config.toml
arch = "resnet"
model = "rotation predictor"
dataset = "simulated grey scan slices of phantoms with and without marks"
train_examples = 61250
image_size = 32
crop_scale_min = 0.8
horizontal_flip = false
norm = "groupnorm"
activation = "hardswish"
weight_standardization = true
depths = [3, 4, 5, 3]
kernel_size = 3
stem = "deep"
avg_pool_shortcut = true
widths = [80, 112, 176, 256]
init = "torch_default"
residual_init = "none"
optimizer = "nadamw"
lr = 0.002
beta1 = 0.9
beta2 = 0.999
eps = 1e-06
grad_clip = 1.0
steps = 19600
batch_size = 64
epochs = 20.5
lr_schedule = "cosine"
final_lr_fraction = 0.05
warmup_steps = 1960
weight_decay = 0.3
Rows from block 7 of a small rotation predictor, named by matrix and row number. Rows with one number belong to one channel. Each number is 128 + 32 x the weight over its row's rms, rounded and kept within 0 to 255. All counts start at 0.
After each channel's rows are labels from the 100 images, of 14976, where the channel reaches its highest value: "strongest on" is what is common among them. Only what is clearly more common there than usual is listed. The data: simulated grey scan slices of phantoms with and without marks.
# convs0: first 3x3 conv, stride 2 (model.blocks.7.convs.0.weight, 176x112x3x3, standardized in use, each kernel summed), inputs 0-111
# convs1: second 3x3 conv (model.blocks.7.convs.1.weight, 176x176x3x3, standardized in use, transposed, each kernel summed), outputs 0-175

convs0.51 [103  97  98 112 126  90 107 102 121  82  85 117  95  86 112 120 113 111 110 120 123 118 126 120 117 110  97 107 125  99 129 115 121 119  91 102 105 211 102 112  87 106 121 107  81 104 110 141 103 100 102  60 126 135 134 119 144 140  94 139 114 157 129 103 158 198 105 135  63 132 121  85 117 133 130 209 132  69 139  91 108 156 132 132 102 122  55  89 140 195 105 206 117 115 184 101 205 101 132 131 115 183 144 144 149  83 212 153  81 143 131 117]
convs1.51 [157 136 110 138 112  89 129 171 125  71  60 159 132 178 118 156 103 105  75 152 136 100  91  91 113 103 107 129 118 142 169 119 134  86 118  85 110 183 144 116 166  91  95 117  94 120  98 126 138  68 105  78 108 137  91 173  86 135 112 153  84 139 164  85 117  69 156 109  99 181 151 157 114 199 156 160 140 195 158 150 156 202 135 151 154 107 147  91 118 107 114 136 149 104 122 153 107 114  94 103  64  73 120 126 169  81 102 173 100 181 135  92 111 128 134 158 125 127 123 132 115 119 161 134 103 129 121 148 141  97  95 127 116 164 145 132 115 111 158 126  70 125 148 127 133 157  98  71 118 194  63 176 127 111 170  86 160 118 194 171 166  56 103 159 139 104 158 193 154 162 118 208 121 132 102 138]
strongest on: chest

convs0.49 [136  80  77  92  94  86 130 102 123 102  96 113  77  92 105 115 117  91 147 118 114 104 130 106  85 105  83  93 123  86 108  90 122 109 103  70  96 219  93 119  88 103 113 140  95  91 114 109 117 111 101 120 142 133 119 102 129 130 103 110 147 155 120 123 146 217 148 135 111 125 137 149 102 118 121 217 118 108 138 106 117 137 122 121  91 133 136 125 106 194 131 208 138 120 188 133 206  98 112 133 131 195 126 156 158 116 229 118 153 141 131 137]
convs1.49 [132 156  79 117 103  73  94 162 128 111 107  88 131 136 121 125  92  84 109 135  89 122  56  69 128 103  87 110 107 109 130 112  84  94  94 111 119 149 117 122 152 103  84  88  78 109  66 128 130 102  68 119  89 136  45 160 120 154 145 102  42  90 174 105  92 103 167  92  77 151 139 130 121 181 139 138 117 180 155 152 139 194 141 110 150 127 130 124 105 132 116 101 137 125  89 167  76  96  72  77  54 104 127  79 172 117 130 117  99 178  94  79 114 137 136 112 118  91 112  98  89 119 121 145  84 141 119 144 102 116 131  96 115 154 119 102 101  90 127 151 116 139 137 123 122 168  73  77 119 196 110 154 104  98 169 132 137  73 188 160 121  68  88 155 141  85 149 187 125 167 137 170 121 137 134  93]
strongest on: limb

convs0.153 [107 139 140 120 124 144 124 142  92 144 134  91 135 101 117  73 164 160 164 130  77 104 101 112 129 133 142 106 180 154  87  84 121  96 116 152 140 153 165 136 118 146  51 125  88 151 127 116  92 112   7  96 108 126 160 137 116 142 102 110  95 124 131 156 170 137 124 158  69 124 172 163 118  95 101 143 155 100 185 147 128 154 175 178 139 140  98 128 140  85 140 140 109 156  99 134 151  37 155 149 177 129 116 126  66 137 141 162 141 175 194 196]
convs1.153 [130 122 106 102  91 122  73 143 162 121 177 137 109  85  61  77 122 122 122 111  52  54 138 159 136 145 125 156 135 103 157 105 127 186 100 155  83 146 135 152 115 121 132 130  69  99 136 100 105 165 125 149 125 154  84 107 170 100 120 110 146  92 115 177 114 166 107  89  93 150 107 113  94  78 156 122 143 128 173 155 126 121 147 163 138 134 120 203 185 140 137  73  84 119  92 103 131 123 103  99  74 130 119 116  84 142 127 100 104 125 163  54  99 123 135 135 186 119  74 130  93 159 165  58  32 137 118 119  75  85 140 119 127 110 145  96 121 158 107 170 169 157  97 176 192  86 120 164 125 111 162 131  82  82 135 157 159  61 149 127 125 142 134  93 152 132 156 113 151 170 164 113 179 139 186 129]
strongest on: chest

convs0.12 [106 110 104 111 113 111 104 103 117 108 105 112 107  90 112 102 123 109 101 119 105 116 118 118 108  95  93 111 123 110 132 109 129 117  97  96 106 230 104 103  99 108 117 128  77 106 125 123 121 109 102  64 119 139 106 116 135 129  89 114 123 145 115 106 135 223 114 122  71 134 120  89 114 108 127 218 119  65 132 113  96 124 110 121 106 112  64 109 128 184 103 210 111 112 172 112 220 102 133 128 132 187 120 131 150  81 229 142  95 130 122 125]
convs1.12 [130 140 104 143 108  87 120 157 150 102  66 151 124 158 118 156 115 107  92 176 150 121  96  93 109 113  77 128 112 142 165 124 113  88 106  97  78 181 111 115 182  84  84 120  87  98  97 132 124  88 113  94 105 109  95 190  90 156 111 129  76 101 164  98 105  77 165 134  99 151 147 157 124 233 149 118 108 167 120 137 122 195 108 126 117 127 121  77 104 130 104 140 141 129 126 168 112 104 104  78  69  87 138 116 158 102 107 142 105 204 128  95 129 144 126 138 113 115 134 106 116  82 150 158  76 128 135 134 114 103 130 138 129 145 132 140 127  64 119 109  85 125 133  98 137 178  84  76 131 187  73 179 126 112 152  68 128 109 182 165 181  66 129 128 123  87 108 186 138 141  95 250 120 120 113 128]
strongest on: chest

convs0.147 [ 61 114 137 146 149 109  84 133 139  90  97 130  98 111 153  77 141 148 163 145  87 129  88 129 120 134  96 129 161 150 124 111 167 150 107  90 145 174 134 127  69 167 110  98  64 112 176 115 147 151  96  52 105 103 128 126 143 142  91 142  60 162 138 167 186 162 150 154  67 173 137 134 104 122 149 168 160  49 181 128  99 179 161 157 135 165  77 107 134 160 174 146  95 150 157  92 158 105 132 147 140 158  90 158  91 115 174 181 146 150 140 131]
convs1.147 [137 157 118 114 142 117 157 121 111  74 103 147 186 171 134 136 113  98  91 163 120 105 109 157 214 116 122 155 186 155 133 169 210 130 118  66 149 157 145 173 188 135 142 195  72 173  94 147 178  79 124  84  99 137 128 169 115 150 151 188  95 180 127 146 132 106 124 133 141 133 132 131  98 111 167 145 151 142 167 174 139 153 157 149 147 124 120 163 149  89 143 109 138 104 137 161 123 121  71  88  60  73  97 137 150  71 115 143 134 151 157 112 109 143 130 174  79 132 161 140 117 149 184 145 114 151 137 145 131 105  69 151  71 144 151 196 163 128 144 171  67 149 124 161 196  92 163 116 189 146 126 178  97 186 153 124 177 109 146 139 137 104 129 130 119 140 180 171 155 167 129 142  96 145 118 158]
strongest on: head; several spots; bright spot

convs0.41 [116  91  90 152 111  98 110 119 192  93  99 187  94 101 153 140 104  94 157 154 138 150 152 163 117  97 125 168 122  94 127 114 175 187  89 100 148 102  79  99 115 139 134  82 112 105 146 135 171 185 130 149 106  76 115  78 171 150 111 180 124 158  93  94  95  96 121  92 143 167 114 152  83 104 195 156  84 140  94  95 112 107  97 130 159 100 138 107 100 121  97  84 118  77 122  90  76 115  78 120  88 181 129 174 138 183  99  83 149  86  97 114]
convs1.41 [123  96 117  90 123 132 105 143 135 117 112 103 126  94 126 119 100 107 129 117 140 148  98 127  97  94 134  88 117 100 115 116 104 107 112  98  93  85 123  89  61 130 102 130 129  79  97 130 100 124 103 128 119  97 115  91 105  84 116 125  96 116 140 120 112 120 120 123 142  81 108 117 102 118  43  64  87  85  39  41  75  88  85  59  61 104  97 116 152 148  92 150  71 149 138 103 106 126 134 111 137 105 113  99 132 138 132  79 125 112  65 143 129 107 110  40 122 105  85  79 124 107  64 114 177 109 121  93 112 103 134 118 156  88 115 120  89  78  81  79 109 120 173  74  75  98  93 144 103 102 118 106  95  93  92 111  56 115  76  98 110 115 138 105  98  88  79  93  81  77 109 118 106  96 102 108]
strongest on: limb

convs0.33 [142 102  92 153 100 102 133 113 173 102 117 168 105 101 144 145 102 102 151 145 138 133 154 154 116  81 109 160 118  97 108 100 157 167  80  94 135 125  58  82 112 133 119  80  99  93 145 132 165 169 124 159 126  74  99  63 157 135  92 160 153 148  80 101 103 123 122  93 139 151 103 153  69 113 176 165  76 148 101  84 124  90  77 116 140  98 142 109  99 122  92 104 139  58 117  89 108 102  65 113  76 180 134 161 159 171 123  69 137  67  82  91]
convs1.33 [122  97 113  84 112 125 100 146 150 120 106  98 109  82 136 109 110  86 136 120 124 153  85 117  92 101 126  87 111 101 136 130  98  99 116  99  95 118 122  75  79 126  96 116 135  74  90 141 105 126  85 136 113  91 111 100 111 101 115 110  85 115 125 114 119 123 136 134 142  83  98 106 101 134  44  65  80  87  48  54  73  92  83  52  57 112  95 112 142 160  85 141  84 151 135  92  93 117 128  93 126 115 118  91 131 151 133  85 118 116  73 146 138 123 114  38 132 106 103  78 112  96  65 121 153 101 125  84  94 108 145 115 161  88 116 107  93  73  75  87 114 124 169  75  83 108  87 132 110 107 124 105  94 101  93 109  59 107 111  90 116 108 136 110 102  82  85  89  82  85 108 125 121  86 110  93]
strongest on: limb

convs0.8 [ 95 133 132 163 150 138 115 145 133 108 139 125 148 156 185 109 147 139 124 143 129 139  94 144 153 148 129 148 137 132 118 125 134 125 136 195 157  67 173 164 135 132 113  93 145 116 145 169 120 125 118 158  50  89 126 138 136 120 155 119  43 123 131 121  89  43 128 132 151  99 122 135 130  77 115  87 183 133 108 142 132 109 157 140 157  92 181 116 136  57 104  45  62 132  56 121  73 120 127 150 113  99 118 119  36 122  44 156 123 118 122 137]
convs1.8 [ 38 105 124  92  86 130 172  36 106 148 140  95 102  66 103  66 105 149 142  62  73 102 157 121 163 133 139 152 121 109  76 147 142 187 106 169 128  87 118 165  54 110 159 120  97 137 137 106 117 165 129 171 101 176 133  55 158 101 128 108 153 104 117 195 113 181 116  77 134 128 118 138  82  47  99 102 162 140 118 125 123 121 123 116 122 103 145 187 126 134 132 102  81 149  78  99 133 104 106 126 124 123 146 137  85 141 143  77 111  91 112  88  70 103 155 127 125 132 126 119  89 200 121  91 160 112 117 125 124 107 133 106 106 118 100 131 139 183 112 131 180 109  76 124 138 122 176 159 131  58 198 121  90 112 115 169 117 132 100 124  77 134 124  99 133 135 119 105 132 139 145  45 128 140 142 123]
strongest on: chest

convs0.160 [130 153 161 174 164 142 130 143 156 176 176 145 174 181 153  99  85 136  91 117 107 139  85 149 122 146 148 166  81 129 112 140 133 149 151 145 125  49 122 150 183 107 120  99 144  67 187 105 176 136 125 148  61 100 109  91 131  69 143 136 103 130 133 146  96  83 108 172 175 127 149 103 105  66 136  98 152 136 111  88 132 130 135 122 114 102 164 159  87 112 143  95  86 123 108 155  56 138  89  61 105 116  75 124  72 115  52 117 115 128  95 123]
convs1.160 [ 63  74 109  68 139 124 105  64 128 142 168  89 104  76 114 133 144 116 161  72 139 171  86 142 126 135 121 117 185 118  84 110 120 157 155 113 142  61 126 146 108 177 165 113 114  88 102 154 114 142  68 125 147 109 132  65 133 100 148  99 123 113 111 112 141 119  90 150 129 105 146 120 110  31  90  99 134  89 111 104 114  65  96 101 106 158 105 137 169 155  72 145 112 146 160  92 112 155 176  94 159 135 125 111  86 142 128 133 137 108 110 176 132 155 117 103  82 145  83 107  93 152 113 123 115 192 106 125 121 163 148  97  95 112 120 117 112 129 152 122 125 105  53 129 138 100 132  88  85  19 100 100  73 146 122 104 135 111  53 155 110 115 195 129 124 133 117  82 134  96 137  32  96 148 136 129]
strongest on: limb

convs0.68 [151  76  69  77 104  92 158 122  78 103 119  73  84 115  79  89 103  97 164 121  95 123  99  96  79 175 127  82 107  74  84 115 103  84 100 144  83 121 183 160 109 131 105 140 151 174  92  99  68  89 104 163 147 138 162 174  94 136 164 100 124 121 166 154 189 123 130 153 142 114 160 175 169 149  84 102 160 166 182 124 181 154 180 141 118 128 179 123 152 126 119 113 153 170 131 108 127 114 163 157 155 104 117 121 105 146 121 160 165 157 154 160]
convs1.68 [137 126  98 103 138 139 145 120 107  82 133  87 141 117 117 126 114 124  82 104  73  45 122 153 198 138 140 120 134  96  87 114 138 179 133 125 149 120 141 155 128 135 139 132 112 126 106 146 144 106 107 122 136 155 128 117 142 116 165 116  99 102 127 157 108 153 165  89 126 135 158 172 130 112 181 143 179 163 191 154 144 144 210 166 172 156 173 225 162  84 140  89 131 107  83 146 105 121 122 126 130  84 116  87 141  85 107  91  86 131 146  91  92 145 140 143 153 152 155 122  80 193 140  95 113 145 121 163 127 108  87  95 147 151 118 109 133 152 153 200 150 134 142 177 191 118 171 191 110 147 226 128 113 145 148 211 154 140 147 141  90 158 128 120 129 127 168 163 141 224 196 117 157 154 173 134]
strongest on: chest

convs0.108 [166 100  97  88  94 106 176 109  69  89 131  65  98 116  86 144  94  85 136 100 146  90 125  91  90 125 118  72 107  89 121 142  61  63 115 103  94  98 127 126 110  97 149 111 159 144  93 118  74  68 157 173 169 113 143 125  82  97 157  96 151 123 126 133 179 122 115 132 164  56 103 151 135 179  80  94 130 178 164 105 189 137 126 128  90 116 185 106 108 183 133 125 172 122 180  89  99 150 112 100 105 102 130 130 149 132 131  88 124 104 125 106]
convs1.108 [119 116 116 120 131 111 107 121  71 106 137  89 163 128 121 119 100  95 108  87  91  59 104 105 142 119 103 121 130 132  67  95 120 132 166 126 174  86 145 138 119 142 142 121  93 125 101 106 172 108 110 113 147 130 104  58 106 124 160 149  88 131 110 127  98 131 133  82  98 157 158 155 146  81 209 196 161 145 209 170 182 105 205 197 224 151 186 173 174  88 114  83 176  97  84 122 106 123 124 142 143 115 130  87 119 100 125 130  99  81 150 113  92 132 146 159 120 148 160 153 102 176 161  95 122 159  87 139 171 119  91 104  99 143 147 117 123 136 153 170 119 128  89 174 124 117 116 145 124 119 167 107 106 122 128 172 189 117 118 140  77 116 107 137 129 137 178 129 182 208 176  61 124 157 129 124]
strongest on: limb

convs0.164 [ 98  52  66  96 119  75  88 130 172  99  96 156  67 130 155 122  97  88 153 112 133 135 118 121  86 148 172 122  88  76 180 177 148 154 113 134 128 104 129 170 169 125 182  73 182 128 129 126 140 159 182 161  92  95 136 114 164 118 169 160  78 170 120 110 105  66 122 120 183  92 145 136 107 110 165 133 132 144 101  99 125 121 147 156 168  88 174 111 112 111 100  72 103 135 119 105  72 189  88 135 120 131 107 179  96 147  83 133 131 118 120 150]
convs1.164 [ 92 105  65 102 102 140 160 122 122 146 140  85 119 102 137  86  85 112 145  89  78 153 118 113 140 112 131 105 145 129  95 160 124 126  96 145 135  87 109 128  47  77 138 114  97  72 116 108 130 166 126 175  67 129 161  73 131 113 137 132  73 105 140 176  57 184 119  81 153  94 132 111  99  93  75  78 132 123  69  79  77 132 115  65  86  70 142 168 103 137 115 134  90 171  74 113  94  65  74 117 102 160 149  75 141 151 180  49  75 121  72  88  84  99 136  50 115 106 140  98 109 157  99 123 155  74 115 133 133  94 141 143 143 133 140 146 113  99  76 131 139 133 160 119 115 157 142 135  97 111 158 136  88  95 136 139  93 131 110 105  91 119  92 110 124  66 102 134 120 114 137 105 109 109 125  78]
strongest on: limb

convs0.149 [114  99 100 111 109 104 119 113 108  89 102 106  98 103  99  46 100  78 130 119  43 101  75  92  62 123 109  97 117  92 100 125 113 107 135  43 101 195 127 121 117 128 110 137 135 141 128  45 114 114  98 120 108 138 137 130 123 116 135  90 105 136 120 110 150 200 138 136 128 101 117 135 127 116 123 184 132 126 158 113 133 157 137 136 107 112 131 121 133 208 147 202 108 139 211 128 173 129 134 115 159 161  52 127 123 143 212 119 130 107 126 135]
convs1.149 [174  83 119 137 166 127 130 215  71  85 126 131 156 168 164 164 102  97  97 212 148  61  97 118 133 126 100 138 102  93 169 133 104 119 155  61 145 165 121 130 200 137 121 130  95 112  91 155 144  81 119  68 139  95 127 200 142  78 113 118 102 100 125  82 117  73 156 144  88 141 153 151 155 186 175 134 133 142 150 115 130 176 148 134 154 116 136 127 152  64 139 118 192  83 130 170 122 128 132 126  98 131 134 124 187  78  94 139 104 161 124 132  91 107 132 130 121 147 110 137 115 119 141  74  87 132  97 134 103 154  93 155 133 160 121  93 120 120 133 120  88 128 138 119 178 171  96  82 138 201  90 180  90 151 130  96 143  93 149 164 186  91 151 141  97 125 139 158 123 134 127 238 105 102 126 134]
strongest on: limb

convs0.140 [107 104 105 113 114 102 101 106 114  78  95 123 100 117  99  95  69  77 112 115  91  78  77 102 104 122 127  99 101  82 159 162 105 102 155  84  93 166 124 126 136 107 157 111 144 111  97  87 102 107 162 101  79 143 148 126 119 106 141  87  81 134 141  75  96 169 115 121 130  96 122  93 133  89 120 159 145 111 100  97 114 138 124 125  83 100 117  94 111 226 117 195  83 142 230 121 161 176 126  85 131 150  62 118 115 121 188 102  90  96 112 125]
convs1.140 [120  70 123 108 157 130 139 165  44  67 122 123 166 133 160 122  80 105  83 177 136  64 100 129 113  97 114 155 109 141 141 142 153  82 120  30 162 143  97 106 153 129 154 126  85 114 101 141 156  65 122  57 107  87 155 158 112  84  90 156 102 142 101  89  94  55 140 125  76 130 118 130 163 136 139 126 122 120 149 114 126 126 127 133 146  87 128  66 122  44 134 107 180  61 115 149 106 106 124 130 113 111 137 127 171  50 109 144  97 128 127 124  90  84 138 133  89 121 150 145 117  97 144  80 100 100  70 141 123 125  56 160 122 152 139 120  99 119  98  98  56 129 137 120 117 126  86  55 145 136  64 142  87 152 141  74 153 111 123 124 139  85  96 120 113 122 132 134 139  99 108 189  79  97  96 120]
strongest on: limb

convs0.2 [ 97 118 123 112 118 121 107 109 118 116 105 117 105 105 115  63 137 141 117 124  63 100  91  88  89 134  99  93 141 135 110 113 139 121 117  64 101 224 139 135 100 130 100 126 114 134 142  89 116 123  78  74 112 160 108 147 135 130 126 108  97 156 120 141 157 212 129 131  90 128 125 111 140 108 141 210 159  83 167 127 105 146 139 131 101 142  92  96 143 178 142 206  99 151 167 119 219 108 146 129 160 192  79 141 108 109 219 161 127 146 139 134]
convs1.2 [143 164 114 118 120 122 158 162 121  70  71 157 145 158 124 148 122  74  83 212 136  92  81 127 147 106  78 154 158 142 162 187 161 122 122  48 123 187 129 153 192 111 113 126  91 131  76 135 144  73 106  68 121 109 136 218 117 142 125 148  86 137 140 112 114  71 154 151 140 128 148 143 127 187 168 108 133 147 142 157 113 174 120 132 128 125 116 120 116  87 136 120 131  87 148 161 115 136 110  61  89  75 128 134 153  64  95 127 116 166 163 104 110 118 125 154 111 125 146 125  78 106 171 137  89 140 133 142  72 107  85 155 117 144 138 151 127  96 121 124  52 138 141 111 181 135 151  93 187 171 104 198 117 153 153  73 143 122 172 160 173  95 157 119 119 105 121 172 144 136 103 223 126 138 107 144]
strongest on: head

convs0.69 [ 94  81  99  78  98  87 105  99  74 124 102  74  85 107  71  66 120 113 119 129  80 134  82 103  74 174 152  93 128 112 121 129 115  98 134 153 111 158 196 179 136 122 104 145 143 131 126 101  92  98 101 127  96 172 146 177 106 154 160 102  80  95 160 129 143 135 148 159 118 122 165 134 171 106  91 137 199 106 161 140 147 148 191 152 112 122 145 131 144 126 115 151  92 194 132 157 170 131 162 139 185 129 100  95  76 109 151 181 148 178 166 172]
convs1.69 [178  75 115  97 128 160 154 164  96  88 140 114 122 156 140 146 108 107  86 162  82  32  94 135 100 127  72 150 118  87 122 121 124 183 135 110 111 150 143 143 114 120 130  53 104  81  82 107 105 111  74 105 138 133 159 150 124  46 162 109 117  89 153 113 106 143 170  68 128 124 174 156  85 128 154 113 152 138 132 111 114 133 136 140 128 107 145 150 119  89 125 149 122  90  65 109 106  89 133 109 141  94 151  95 177  84  90  87  62 135 119  81  47  92 125  99 171 184 102 111  55 149 107  48 111 111  72 165 132 125  63 106 179 144 116  66  94 174 123 145 158 132 142 127 158 118 160 163  91 152 169 161  86 112 134 143 122 122 150 145 120 161 122 106  85  75 121 156 123 132 150 138 165 154 121 128]
strongest on: chest

convs0.0 [102 175 175 146 163 183 113 127  88 133 142  95 166 125 156 120 176 179 111 111 104  87  88  97 168 105  87 107 180 176 129  96 118  89 149 139 136 190 130  96 103 132  87 103  64 100 156 162 102 111  74  74  90 105 126 114 103 127  71  68  84 113 135 146 158 157 110 147  80  94 140 100 107  93 110 164 155  88 145 155  98 160 143 135 117 152  74 107 101 162 155 182  96 134 159 119 184  87 134 103 121 152 116  99  94 101 183 162  91 130 150 153]
convs1.0 [ 95 120 169 101  94 104 101 100 130 117 186 130 127 129  80  84 109 148 137 148 160  60 136 146 158 104 105 183 140  99 159 124 132 157 122 103 114 150 111 213 156 123 171 128  70 177 147 151 123 148 137  81 135 146  92 147 167  96  69 123 189 116  86 126 154  97 117 122 108  93 105 144 113  74 117  97 124  89 122 159 118  98  80 160  99 132 122  84 113 139 111  95 100  89 116 116 146 137 117 109  69 129 112 201 105 115 118 123 185 116 177  77 106 147 118 151  85 115  84 153  99  81 135  73  42 110 135 116 106 110 138 129  85 109 135 114 123 159  89  78  95 119 103  91 177  87 127  81 153 109  82 151  73 110 127  57 128  70 121 153 131 102 142  94 147 183 122 114 130  72  57 132 100 180 120 187]
strongest on: belly

convs0.92 [115  91  92  87 110  93 125 107  69 115 113  77 106 106  77  96  81  91 117 150  92 144 113 128  72 161 159 109 102  88 151 150 105  94 125 104 102 130 198 172 150 119 127 155 186 142  95  68  88 103 153 170  96 190 130 178  91 163 186  84 102  71 126  89  98 119 139 113 158 123 132 144 188  85  92 112 160 140 135 109 164  92 156 110 118  91 183 118 136 138  72 156 106 170 143 145 150 169 162 121 179 122  90  80 105 139 140 129 154 137 116 119]
convs1.92 [157  79 145 103 137 150 135 125  68  79 134 127 144 132 130 118 103  92  91 113 101  30  91 135 118 122  64 159 129 132 124 122 127 177 127  98 142 130 154 139 115 113 159  43 109 100  84  73 162  91  81  96 142 121 144 105 134  51 165 143 122 118 153 121 119 141 123  67 113 147 178 143 134  93 180 139 153 150 173 150 152 117 151 161 154 125 176 157 146  65 107 124 155  76  73 114 114 102 146 131 159 100 148 115 113  74 100 127  96 103 175  84  72  64 118 142 162 168 142 137  62 165 141  33 106 145  64 173 155 103  59 107 132 175 155  82  97 175 148 161 140 184 104 157 133  96 141 127 130 138 157 143  84  91 149 145 162 114 136 130  97 139 116 117 113 103 134 138 155 153 165 116 162 157 116 129]
strongest on: belly

convs0.56 [ 83 139 144 125 149 129  96 120 100 117 100 106 134 116 109  36 129 141 132 148  38 122  69 116 124 141 119 123 147 141 100  90 127 118 157  84 123 176 162 141 119 147  74 161 116 126 140  86  99 125  65  81  88 181 112 163 125 127 133  85  61 106 131 116 142 169 134 127  78 151 135 122 157  86 118 158 177  71 154 142 107 122 149 133 116 135 109 110 135 144 126 176  62 172 143 154 195  90 143 122 171 151  57 103  53 123 184 152 138 149 131 141]
convs1.56 [164 109 137 101 143 131 154 174  78  54 112 141 134 169 147 154 116  92  77 199 139  62 100 151 169 110  81 163 137 105 125 189 155 164 152  61 140 163 152 180 203 141 132 128  98 147  89 164 116  63 110  70 157 149 136 204 119  80 167 142 132 110 133 115 140  91 145 131 131 120 167 154  92 141 176 128 139 137 150 155 113 140 136 154 139 136 121 167 145  72 123 112 114  67 124 149 132 142 159  92 134  64 128 143 179  51  84 127 128 125 150 128  78  88 144 166 113 166 129 137  67 138 151 100  93 176  83 155 108 105  38 116 126 146 119 132 127 166 143 151  97 144 138 140 204  93 156 106 134 168 149 174  98 152 142 124 145 120 135 154 146 112 157 106  84 127 148 173 129 134 134 170 132 169 120 177]
strongest on: chest

convs0.150 [ 92 123 143 115 159 110 104 123 118 104 100 110 115 103 107  87 130 164 149 130  98 143 121 130 125 122  83 124 139 137 122  91 136 120  99 119 145 226 125 113  99 152  99 117  80 119 102 135  86 108  86  56 118 151 122 140 140 114 104 118 107 138 122 109 172 210 120 130  37 138 121 112 141 126 127 200 137  44 157 112 109 138 127 131 130 148  70  77 138 170  96 201 106 139 163 122 212  91 133 147 143 167 122 133 122  90 221 167 124 149 144 139]
convs1.150 [120 133  98 108 145  94 143 144 115  66  78 151 176 165  98 154 107  98  78 164 109 106 101 147 169 100  93 131 150 130 148 148 170 113 106  85 105 174 133 134 198  98  98 168  90 128  87 134 159  63 106  81  97 127  93 202  90 133 124 185  80 142 132 122 107  89 149 120 128 169 127 139  84 156 181 139 132 165 166 197 134 184 141 149 147 120 129 116 105  89 116 129 132 111 138 174 109 114  98  76  96  71 136 111 155  72 116 164 108 178 168  99  99 113 124 165  99 133 172 135  88 122 187 142  97 128 120 141 121  76  64 141  82 132 125 176 127 115 125 151  71 157 130 145 196 131 124  88 136 183 102 171 108 167 170  98 174 114 186 144 151  83 124 135 113 106 164 185 159 157 106 188 114 135 113 134]
strongest on: chest

convs0.58 [125  78  78  98  96  87 118 102 124  96  92 116  75  88 105 113 110  83 133 119 108 111 131 109  84 111 111  98 112  86 118 117 123 110  94  74  98 227 100 109  94 114 119 128 106 108 108 109 114 111 108 104 138 136 135 114 127 125 113 113 142 155 119 118 151 224 120 126 112 121 119 123 109 128 128 220 114 107 146 101 116 147 118 122 106 122 106 118 126 205 131 215 136 125 196 112 209 115 121 128 137 198 126 153 163 112 232 130 121 137 123 129]
convs1.58 [133 150  84 144 113  87 155 180 132 106  92 137 142 145 119 136  86  87 114 165 123 109  64  51 134 100  83 121 118 131 152 137 107  94  91 102 117 182 111 129 164  77 102  97  79  94  82 125 151 100  84 117  83 152  85 185 116 156 122 118  58 120 153 113  87 100 152 100  94 150 134 128 143 189 138 116 107 177 132 136 113 183 126  90 133 106 130 108 103 127 126 129 150 126  91 168  92  76  59  81  42 102 140  87 167 114 130 124  86 190 130  82 114 137 142 128 129  96 148 116  99 104 151 141  81 102 115 149  96 103 125 128 123 163 133 113 110  76  98 130 102 153 155 114 120 169  90  77 154 194 101 167 104 102 166 101 135  94 194 163 132  69  82 151 157  71 124 176 135 148 119 215 132 126 113 100]
strongest on: head

convs0.159 [150 214 208 171 141 204 166 156  98 176 181 102 201 155 161 127 175 195 114 120 115 104 106 136 177 104  99 138 162 191 146 121  85  88 164 114 168 117  79  86 162 120 106  95  96 115 104 121 101  96 111 126 132  87 119  86  90  98  90  91 138 110  87 129 120 132 119 110 108  89 111 119  94 124  92 116  97 122 133 148 131 103  76  79 101 138 123 103 102 108 141 105 136  86 112 147 122 116  98  96  92 120 111 107 114 121 129  94  90  82  93  86]
convs1.159 [121 117 167 159 119 117 134  71 171 126 141 147 111  82  86  86 161 202 147 126 169 132 190 136 116 140 139 125 108 110 120 104  97 130 129 122  65  92  90 117 153 106 129 143 147 151 195 142 126 142 203 134 169 108 124 115 154 135  83  99 205 103  70 132 166 111  95 164 129 109  74 117 146  80 104 122 138  90 104 138 145 106  85 191  99 185 116  62 128 156 159  99 134 141 144 126 191 138 166 191 174 128 130 167  87 165 127 143 173 109 160 124 167 161  96 143 104 141 134 133 188  73  96 125  91 125 180 104 128 135 162 115  96  81 120 118 172 124  80  71 128 114  98  90 117 123 131  96  99  73  82  89 161 102  78  90  91 129 112 114 137 121 150  92 115 193 109  85 109  69  87  90 123 113 134 145]
strongest on: belly